Weights of a small multi-label image tagger: widths [64, 128, 256].
Rows from block 12 of a small multi-label image tagger, named by matrix and row number. Rows with one number belong to one neuron. Each number is 500 + 50 x the weight over its row's rms, rounded and kept within 0 to 999. All counts start at 0. Numbers have three digits each.
Before each neuron's rows are labels from the 100 images, of 14976, where the neuron reaches its highest value: "colour at peak" is the nearest of a few named colours to the mean colour under the peak; "top examples" is what is common among them. Only what is clearly more common there than usual is listed. The data: cartoon faces.
# fc1: MLP up (model.blocks.12.mlp.fc1.weight, 1536x256), inputs 0-127
# fc2: MLP down (model.blocks.12.mlp.fc2.weight, 256x1536, transposed), outputs 0-127

colour at peak: grey
top examples: looking right; a mohawk; face colour: green; bald
fc1.458:510579419537525392534559429431426461415562517474461547403596499535472494539497536441473580440609548383521547533453421470478523484529451550480501555473478437559509547440593530549531476499481462471398473486584498536487546486494564436537492430416497472592514490516539528477433559436518408464551487551488555430551538424464508562540495420455542502512571518559589539485410484565494494487581
fc2.458:476402576375499549463337516458550501576501522609448490498454471462458506452465500610496512521377464524521447429475425531465431486521504487573519419508502547437460499544454487430438503448576566486532477490444474508467458466518513573553445543636504500513500522517456434506606581458501549544472466444513489463455543546525411474520501562501442595499436483421430535483563547406516535566462

colour at peak: pink
top examples: pink face; bald; orange face
fc1.298:437609515510458497479492418516525438568494468459589472459514409449331571528492536514483433523557525482452577402515538549538407475488500553584492548495582480597439545483530509467558535408451550410478440409550512508449550582449454590458504469463547500470554444500541533497422578519481502497563527464504412521397514491537493588388539501419524485537525539498518513537452498537518491447506
fc2.298:488559424506533451422579550532460586471543475453433493534539502531521464422476485557491540464465490572592503497508461479448464495477489460467416423536418518485508493428460542472472418581565514565478488582565507503472442524539529487505552614465514534498533401545425520527556536587491430516551472558503512473442531474587551353618509419570501584493429467472463594489470500521521516466485

colour at peak: grey
top examples: cap
fc1.425:519512527521557463476506451522519487524514498457398466383468465427444590496479504452548605569554566537540502480540572533518475525461515476497523441534473556502502620400437500451546532519552548466516496424520493484460588455558536536484515524537460526411465481464442390473481609510411611471550554464575466446449549507548515551488500519508542614406426495489453508483584511501547508498589
fc2.425:552457528466501514363398551461468473540417492585514494461540562497438496517509495488507503457528448498592377424555331476538477499527506543454478443508508533438533502536512554521539472529576529550487525397530527481507521427485452581483508544608501501501558505550427400518562466447492524430411437466508499499475449517430469527503607490489476516496524518491573493481474526519588537433429

colour at peak: brown
top examples: spiky hair; brown hair; red hair
fc1.432:541470519506471513541487507506385503413555309511504519477421521496433476472523483444528496519547551548535478420454488481432485517552606480481579558528499528593424519516538539495543394570535523525416517385500518638465598520457377470527537517481587482448479557500452501493505523496448501451527504419531462456502460552419506571489379519356536493481461522538443442513549483474470503570505
fc2.432:487534487421488454514459503539538489599436604521404496551572523522509486464536504587509556408478432413513547614544444500614449495479502465556506438467557561442556508514425457431531591493486501525430448567494494525515343524533479505486415424576494432499546516539525448491411525609508430587524486489512492528442557480523470459546637408606458567498505481549529539541501497537572520495470

colour at peak: orange
top examples: orange face; bald
fc1.491:469511475483562504407493527519494397566527491485504512394553496519408486532509523605557518497626453448525526490581531613505421453451480534494424573464556480512516558433527430477552458401438554413520442427511503489491559463477551509447474496486541532542513426523521550471444505452505470504498451504487474454442576454516406591400534548454577481441558523518508472470447553549504435428502
fc2.491:469513475486637471514536544477457495458533568515460498495514509495622472484516466562491632475526465474538552493488483498493434498463489529495488417533374501483506499534471503480449481577505487568460461633474465430452451561492508490506495452509502436500578494540381532504458511590492502563557613543542489545531519527617553505601583410549563586498492477459538465499409474563491557525488

colour at peak: pink
top examples: sleepy
fc1.680:369530565358564467527556518494482477530490471456434568488494464478489510427538565537522478497575582494469600469604515528529554453462427471526475499649540476513493516497490522510550583412470470492361487494661451499369446491543437465439461578511541396537525521491517493515498453509431599520514556461473373474457524434531552523409461547557476598530482519430484453502460571565501523479600
fc2.680:513465454539516487432546582559514550446473491516461490503445582531618467559485501573505533418559430423378587515518447499482507503465499546458511506460533523467525492593526553535472374467548540501561494563494469419496544541431470433426562420452508453513485512511512606520403502542496463450558544586495589557566377542482549415520483527510542380487523548456566427536547446526525505463432

colour at peak: pink
top examples: pink face; smiling
fc1.678:497566505468572447540475416564548530538545434488527490500536500535506430447457469560482415621564516566518525485466594515467361460491514504514476563551580503577544456430479475470575451499582451499599482465531452491528507540493426360486454509490514510428572482567515501508617476432495617564457466388528489520525485503500480452488360510453471553490556471520453511538567590554410546470487
fc2.678:507447531560492515481592512591462533525487571561359509499499479510448535504531511428501561419544466450498543444472425452444495492470489519521560495496510546499517496513499412507445552369397525557477503452484502516488632432392521559526512512483487505484466591370518491527471547523501322495486509541469409497489508546363478495451508595505445514514494503489538483451411458490560459463515

colour at peak: brown
top examples: brown hair; long hair
fc1.733:531474487535578509503546533493444449513535540554403501509506440461445505443515490474448584583487550471543483511447457522443461417534415514526499522556495523561513483507463400456521442551596483547514430461494443545501511523514518426547485486474472463422470570509485530549528503464484485567614462543520525416545540556473539439501486422466476580481488444496458595466440513460508511555521
fc2.733:544525420570472417556413555526544503460497573465486523493584474454554507467591501461497503513494459512540492549388511537530503511422507497484443531511502501530557490435452467512560528586494479605463470493616499530535449460606482497530512471501492490487515563415566549546543405532500485526454580417508444487585583494421491487660480448536516537504368474576498510538452456509529588519468

colour at peak: grey
top examples: surprised
fc1.562:547558515483564374485509531483540481532547521486556548466548509505482504530506421501506503387563556482591481536477407528450478439506600552538460457474504538497504503503554519464554501475601453527460442525529483552443537571371452433493497525547593438501427565608497439531415558457552495491603549505568527448524500532530461513455470461470448496502386523561495478461510451505521417493473
fc2.562:521479469536473622549540553470394421515498451591444494483531492528399477450528512496508518571476459584573451494419580413526530499523491504546492505505544588520359489538523544513491544561472517512446418479486448519524417476529453595515538502560500456504521465486539501461536472506501419552468416452388415499503556600517496450510493476411423503489564498517391534539426523451493569634537

colour at peak: pink
top examples: teal face; crown
fc1.398:445526517450570462485484460565537549534558499461585503505543504514506383405459538525491453600486504510538555482563500507516438418521470498437495547469555518540564439449518449505610428450593453463568489508513468495525441506488385390433454569441576510489562462562500498488641508403514556602450434391535541498485452541567497449424380510503555573542506506587492577525474567552417507471488
fc2.398:559499552596463531490546480599506492570479560522408500500554492505444562555525495417511554420584527443524530382467410456396472498480481511539490496519496513470503523524494398498434554411409464521374493404518526528532635480451546528498533454486488547492467569450462484507430536547508448492510531542435454475449532499378481568514565622550455491507501443467544445485452502539613479417551

colour at peak: grey
top examples: looking right; surprised; blue face; sunglasses
fc1.72:404536476508509513561521495449368556422532503493490580432486379483539581493534587452440482463430532449550509433459522501449469472537515334518591387494486491548465467457443501464517466509564572492493466519521545567412490523500434571416452592520480486386539513591505517406515524530468401533517416423535464509520611481574526479483387539467487517555441454444493519495532508556460495518524
fc2.72:586466524479507502492503504649505396466444495507509506499430475549539441502401497525501528535518408512523505590449503552414505491483493533547477527461584523458497498476542477541483500547473443486535477544491544417492460476546647387579508356560505469491445537542542438518436446499533522534438581575539569384558543481440509533502419475468580477503496476523496510468601543492439513474594

colour at peak: grey
top examples: looking right; winking; sleepy
fc1.131:617548498315527455548484443589480464584517472552484590410529549526449511495593421426514569491555489496571491485476379548525447420527568538494508470490510574542455533479536529507473517482513622570468476509537453531429497490338540509470467498468531426475505465525476513381500456491561492540605480434505475520526486475516397530511505527497452495536484508448444471479418455503501516554472
fc2.131:573562548449512560555496420502504404529548450578475504407501468449441449506551496372496514545447496576490495577453511494574532500499502477552567532468570515507364498472466547451501522547495519527456412513492463488496451445514502494650496575534504546489526446447589458493481485519501564521536425532463442465472533596570494476457511518506463538502503477473430496494512523401463491567556

colour at peak: purple; blue
top examples: purple hair; blue hair
fc1.699:468474540415530495442517574508488480529528477539402530493509587454527478444540498587495499412473492507613526528597519478550505457498521455534466490564438537481592502535502417441567598565600556544532458511487502495514436523552451449479460486569516533514533492572419353487528436522439504425565430527490526533456566477461419490429510567497427597496541489551468485469556572500589507444510
fc2.699:487382579374482472531496509453521564492569466564416508580519573422518543544552502611505425479492469488460493522545567489501415505460495500575462520467455516494585495504538415446539579607501507533524531606512531519498470506598469455566442429501505479505584572550450426453451542606515455504492516507511476496544489490477460464503562537484529521498560497426518534579564475520455622490481

colour at peak: pink
top examples: pink face; beard
fc1.505:493429570480517527462464487484480361595496537513488507431526438515441533508499514576516460401526485462527483506498458584478477460465532516606501530519557518567475570512530348476438494416425500502483428412484506482480604468430497454547427482536502492484444523529498502518392519473486490478493465528461455452479558482416484582371480539385528497473525500472523448449477509501574479459533
fc2.505:494574402505424445531534497456500622459489441492529498554513547532526413493567492467512533542500531558527486464501530558501512505535512440438489454495421494503506497457455588491555441635593501546495556588534475527503414501579481506438530512443501437500528441513508488483546495588498524544521496479563570541560465460593483384620526434537522535500522495483442562546510487504374548578456

colour at peak: purple
top examples: purple hair; angry; blue hair
fc1.242:472475444473464522466570479513442548451488541582432528466533551455433465576410537544527528507569480462496472479550535466525525490576496557517574427531549532494501462461519466504567516510524538546508524472482460525529466472457435495447522526567505517495372525501467447587482543574443432544517445458508459552512507563503430536445517481432487543518554489618499583504538493541537522530545
fc2.242:337482447511455528587592496465527531503528487468507503603551535528509549390517493520499453468484499482476587625493584504518484491507506503540417504502478487540514506537467491385489564541480450535390485541538500477509457574588510435496534501455501513485522429469471451483436511582500543597512512521494477485432536542532409523496505479530495441515563569611471526575492533550383467496584

colour at peak: purple
top examples: purple hair
fc1.393:496496535462544479512594406578519464495497489541470532492459484464444504553552493501437491498505555487519485543429553470496491486519554443455555513510491523556578483532553397535546486506508565554461513465513458576538490523419450482537448542530469500460530477532382438507469487562460497457545530410548533427476499512483405507432450576478453628600534464502440517469492554421583456539564
fc2.393:531476562410562528494571550487443461499559415424505495513488484448502485489492500560509484481413425509538466509546483482427436505533490518578438465538615451462547489493521473421506458554520505475557409514491505555480493538549383475589424555463481533501458471543486482517545499529522508600504426463472354571427488503576508505549557477598526475505443536441550616510507457591480500492525

colour at peak: grey
top examples: hat: no hat; bald
fc1.468:482552528416459520546475449551556409487531354516556476397509515562465500497474571447571496473574500544520571514447518469497458526424519487561540464480447502439481526436545449456481429474483572577509528501482484510365469507429480398606502583511488487554515447574416480507481548518525475586442545533571512475423489474600501485500433488510547515527474562530453516483558518480494565487521
fc2.468:420540449546456412471589429553581574431524497487430502456545518617566462447511511492498539540541480464451636526525547518533481504380499475488448564423416558497496497434519527504493545408412480495579521531507540426501535540514634425491561457389503429498576491490533502499445539533504452488505578627529478527535504445529607440413478431553517406489479543540559534518511499542468516440517

colour at peak: green
top examples: a bun; teal hair
fc1.382:460628428484413499462624383525496495580530386423524492543493470516441610501557487482508505500491543438463498537493434520400552512537531423473520476529541537509421565484532531574435452489554472469452582442522511592503530557467505537469508574483526488545504447517526500481544528559484456498536459454500516416350385524545344529471492467513495501497501533526393556449480538460541390502548
fc2.382:501496520545509507577377586505555430536513566476495504589522511489506469458425492554494498464509494514534495450478451432564487498484502530565452537514569473542548497460506460479569576460439433552522360568591544477491439526506417444549498443578485509515411600514634526519487470415480556505437488458416414527615546475406583422506473448454462539496488519546569466551571502491416495449514

colour at peak: orange
top examples: orange face; glasses; moustache
fc1.435:441479548441490521485540522483521411572544451458532521454573426537401481469549428599557510436616505471499497498520448606519453432442577486551513584469545432525469530459516430484517520463479485417541491442538501518482574475444499401502443549385517514525472489493540526521501471450526496473517420481490516497463480457486417526378603436508523428435529556507535487496447485556482393493517
fc2.435:505531398454568482479597501465439460422523548567439517488485586516550514524494487512507564518560479495463478531491506384466439490525482549477500437450449578513503513538524504480484513528490507552401534605561455501502470560505480526485497458536501437494624453615366466477391508604492511514529630510502465531512470524524555528541524498495506577497538458508504479500428472455532529463509

colour at peak: purple
top examples: purple hair; blue hair; long hair
fc1.438:480452569452476529504550458528496481547500554549432556541463509421462486552580478541413488487451520460481479521509547464482560501485547505527577429545509543559562522473489394555548501514497571610503527479520514553517442479446512525563461508551421534411540489554400425459471513589503462450474521478460563408524486484469418492445512554440497649532525424447465497472533584407592501532481
fc2.438:473456534414526517489529572462497472506591418478548501517467522443491485513499492579512531483451431522493484545568548538538511491442491553583502507516520461432535489496437500436480511602512494437592473547497602515456460497607468431558457553470483555494409495494555397512530475561508549563477354544516427543482468452587454472519611398593537476513514591438571576527582459586370517487502

colour at peak: grey
top examples: looking left; teal face; short hair
fc1.480:456453490475521469481633590507441426462535490411488589448410523522575497548531438467519601543557508471417515496539433496509471525559483401515565598437511578438531516522450503437501497439498502443415516590472501445446583569524485570444473558440612461498470616481495542545424438555535581440603514466514491485462477519507489520409440501572540461536488620466537540541492507548422416502534
fc2.480:573486519496482445408484473581556581494494464534458505360546479561481432458520522513500500522535469535477551456535546482539546510486511513497497546573482408585444496502537651564514578514396528545562508415512444540536427360491523456522448454448512517502514455509561499497518546372489507470518490623516513506562505484543687509527500564556465409495506406482483456488470502482641517507435

colour at peak: pink
top examples: blue face; spiky hair; crown
fc1.400:483514364497493379479512457600452498500569497460598554439502453483506577546408449492602495558505508494544458396460545447498364511602496381568520438448518466595488471419454526522565520494504515494519459523626452511523553587530459519403483511458615501618502559508527495553551568458455495379549442473525523487554465384499504463520488490458448493409498515543597577480537558528437521449464
fc2.400:477529557482437488414509491571515496483423554515546498505471505542451429474557517575500473461417537481497541553511452709562597505477492518514415484475546497440492494549486488475522541505466416506449467524375501546496513516448584446541479432492512495510502448479526414506470461524507551512552529542549455432417497486523443538438448380466535507507524547493446393528588490470480417492516

colour at peak: brown
top examples: black hair
fc1.222:541517426549580501469493529493480397578502570546451479475579419468482520426558462482476536495483511419572466501414404519514451369489412472483497501520547554540526492465505393507482487527531513530550408473530492546529433479488492532456366500544448432459478523489579552569551475503515479579504492487502508517553519527450516481533522350518504578439465467543479608433456524473572528528512
fc2.222:540535437536519445535410525537535473498496622495455501573633427464552491433600489466510547480495465443550462544376438489592481509445498469513520494500527550470503500439481482500494546491496465573476428540606411542525427522537473531506460436513484395501523573482615521529528451568496502565445572465478469495569521505419524460640507389532470560507393506542509573476414466433568579574497

colour at peak: purple
top examples: purple hair; pink face; pink hair
fc1.606:505413592499595530445497530478490373584526546513461490445516444506435482495471493580487442438554523509556470499518516529511519458463544546589499518541561508577558493490552326523465514436463493505541457400497497500529568452410462427532427503519504535481477509519492471528497495438460488432490455489460470485487531499406478595333476554409494502438500475518506483428489583532582478479521
fc2.606:495556392462425444571577484460453604402492392497553499532495546511533520504577499474507542496496532554461495489480493547465437514559504419471522511499439504514451507547448603526542505641541528497462607597522519534489451581608454511457489455426489409497521532450508526472471556583492519547531579512553516540602447507588506420653566471497546531497542526410427585587495436442368523550500

colour at peak: orange
top examples: orange face
fc1.734:453395513440551545402471511479496407581529480487510521462461433490467446477550505695543507488524461452517505509479409601452445414453541541542482577467539556543541518531460465478439469474463505415453436441500462553435591538503524410528415509448525435418524499537510521544457454518475623481518570520472466387468568514486488590434468549491590496551431530431490426473430520469531456495592
fc2.734:492522425484618472542613453400445467489636512569517489527463579499520538577443506553497551473557481502482508566550549311507452509577497435485523380556431503465454501509462513454532475523528477525514479631491501393499430542480473490512456449496496453507520485542396462451440548555495504523536486569530529539500426510633528454523586471424539568495602512467518477526530494496504514547451

colour at peak: grey
top examples: blue face; bald
fc1.395:500481451512456461475502444621457454524484544508459549396556505503539595549457503454452478556517507477521549549426553427408528464527510453518494467538545653537485552375504442578402485471515553623468468514565485503490504523451539494408481526495494509489518477647387500465421564524498425515492469513473512450504512519524550541458384524514550630503523466580452486403458488453563500474509
fc2.395:436586525505502533529497510621551483460507414504539506511509483547449377405556495544501490412479480495479506474544480634602500493421500524464469534508425367440446491530566564461557475512543465391559510485410506486499417514536502483559519466424483465493482500441625524512566457536502584511458500554533527528440468497510478473538562370498517339496449585444509496532535508557444516541479

colour at peak: brown
top examples: brown hair
fc1.512:541476546522535476505507506550417405450532412528440515526512497480479544436579463504505587493517596526571520406408455524426457417543574452496501534565523535534564524378467491452486466599460475530467463447473493574402593522529410503470421455515475399392504559506504501474532511571497512552515484526563439516520539550437541510532444451405584552453496501521445562423483489474465498558512
fc2.512:441532384496444471503540445545548510515515633455572501537541452502507534605465508484508523458577451488433457499582550534613540503479500448501567464443464462458404502483479480522556554371537460427481494446600521491533513574472558526533562592495505572497480545494516417517400458510493562408506498414421432402472492423529445497474511429456408503501395540495622447510540506530529492525470

colour at peak: purple; pink
top examples: hat: no hat; pink hair; purple hair; hair: curly hair
fc1.27:454477541517566552513540502531478428580548490556445450479483465410394495548506491526495461443523572545516488426491527506531532501555552511550537479582520456524577485474527357542495542462485514537562480410509486570541538494376436459566391501541486511472535524508477432490583512475412520436462544504477500525492464481426481552388517558414432528503546450560523492422537577472602471488533
fc2.27:478515444451470497590581488478477589454570426464548509485487526527516511535530488504495515548476507577434541498474557500433466525527474510479521504496515448520438517574448552515557547623505476399533583602496528516472458574545420484509354463417479472484539498459531527454530528494514652518520532528496408556635417502597475477617518463514582533498543515390500557591455447478428505470458

colour at peak: orange
top examples: orange face
fc1.363:465462507438526511430512542467517397599533488486502510409563423525385465495505505655583513473572482459500533486546404620454433452467547557548478576423591452531476551464525418480477500405456479394501456412518481518470583477455523438509432515411541512507502470489540519511485500455513550496504533523461465434446528466476480573395521542502510447508492534489529465503438524541513420459544
fc2.363:523521414502598441542563494438441487439554529558483486501493549561606486547481493544507591491569476485478541520470530376503445503513492483479495410524395532503501503503465547501509479569530496568480487661523496408476419561526497501469500428534484417500564490595418505477417498586488505539519577563546498540515477522592549452611534477500552566497551477471504473499457481498456532521482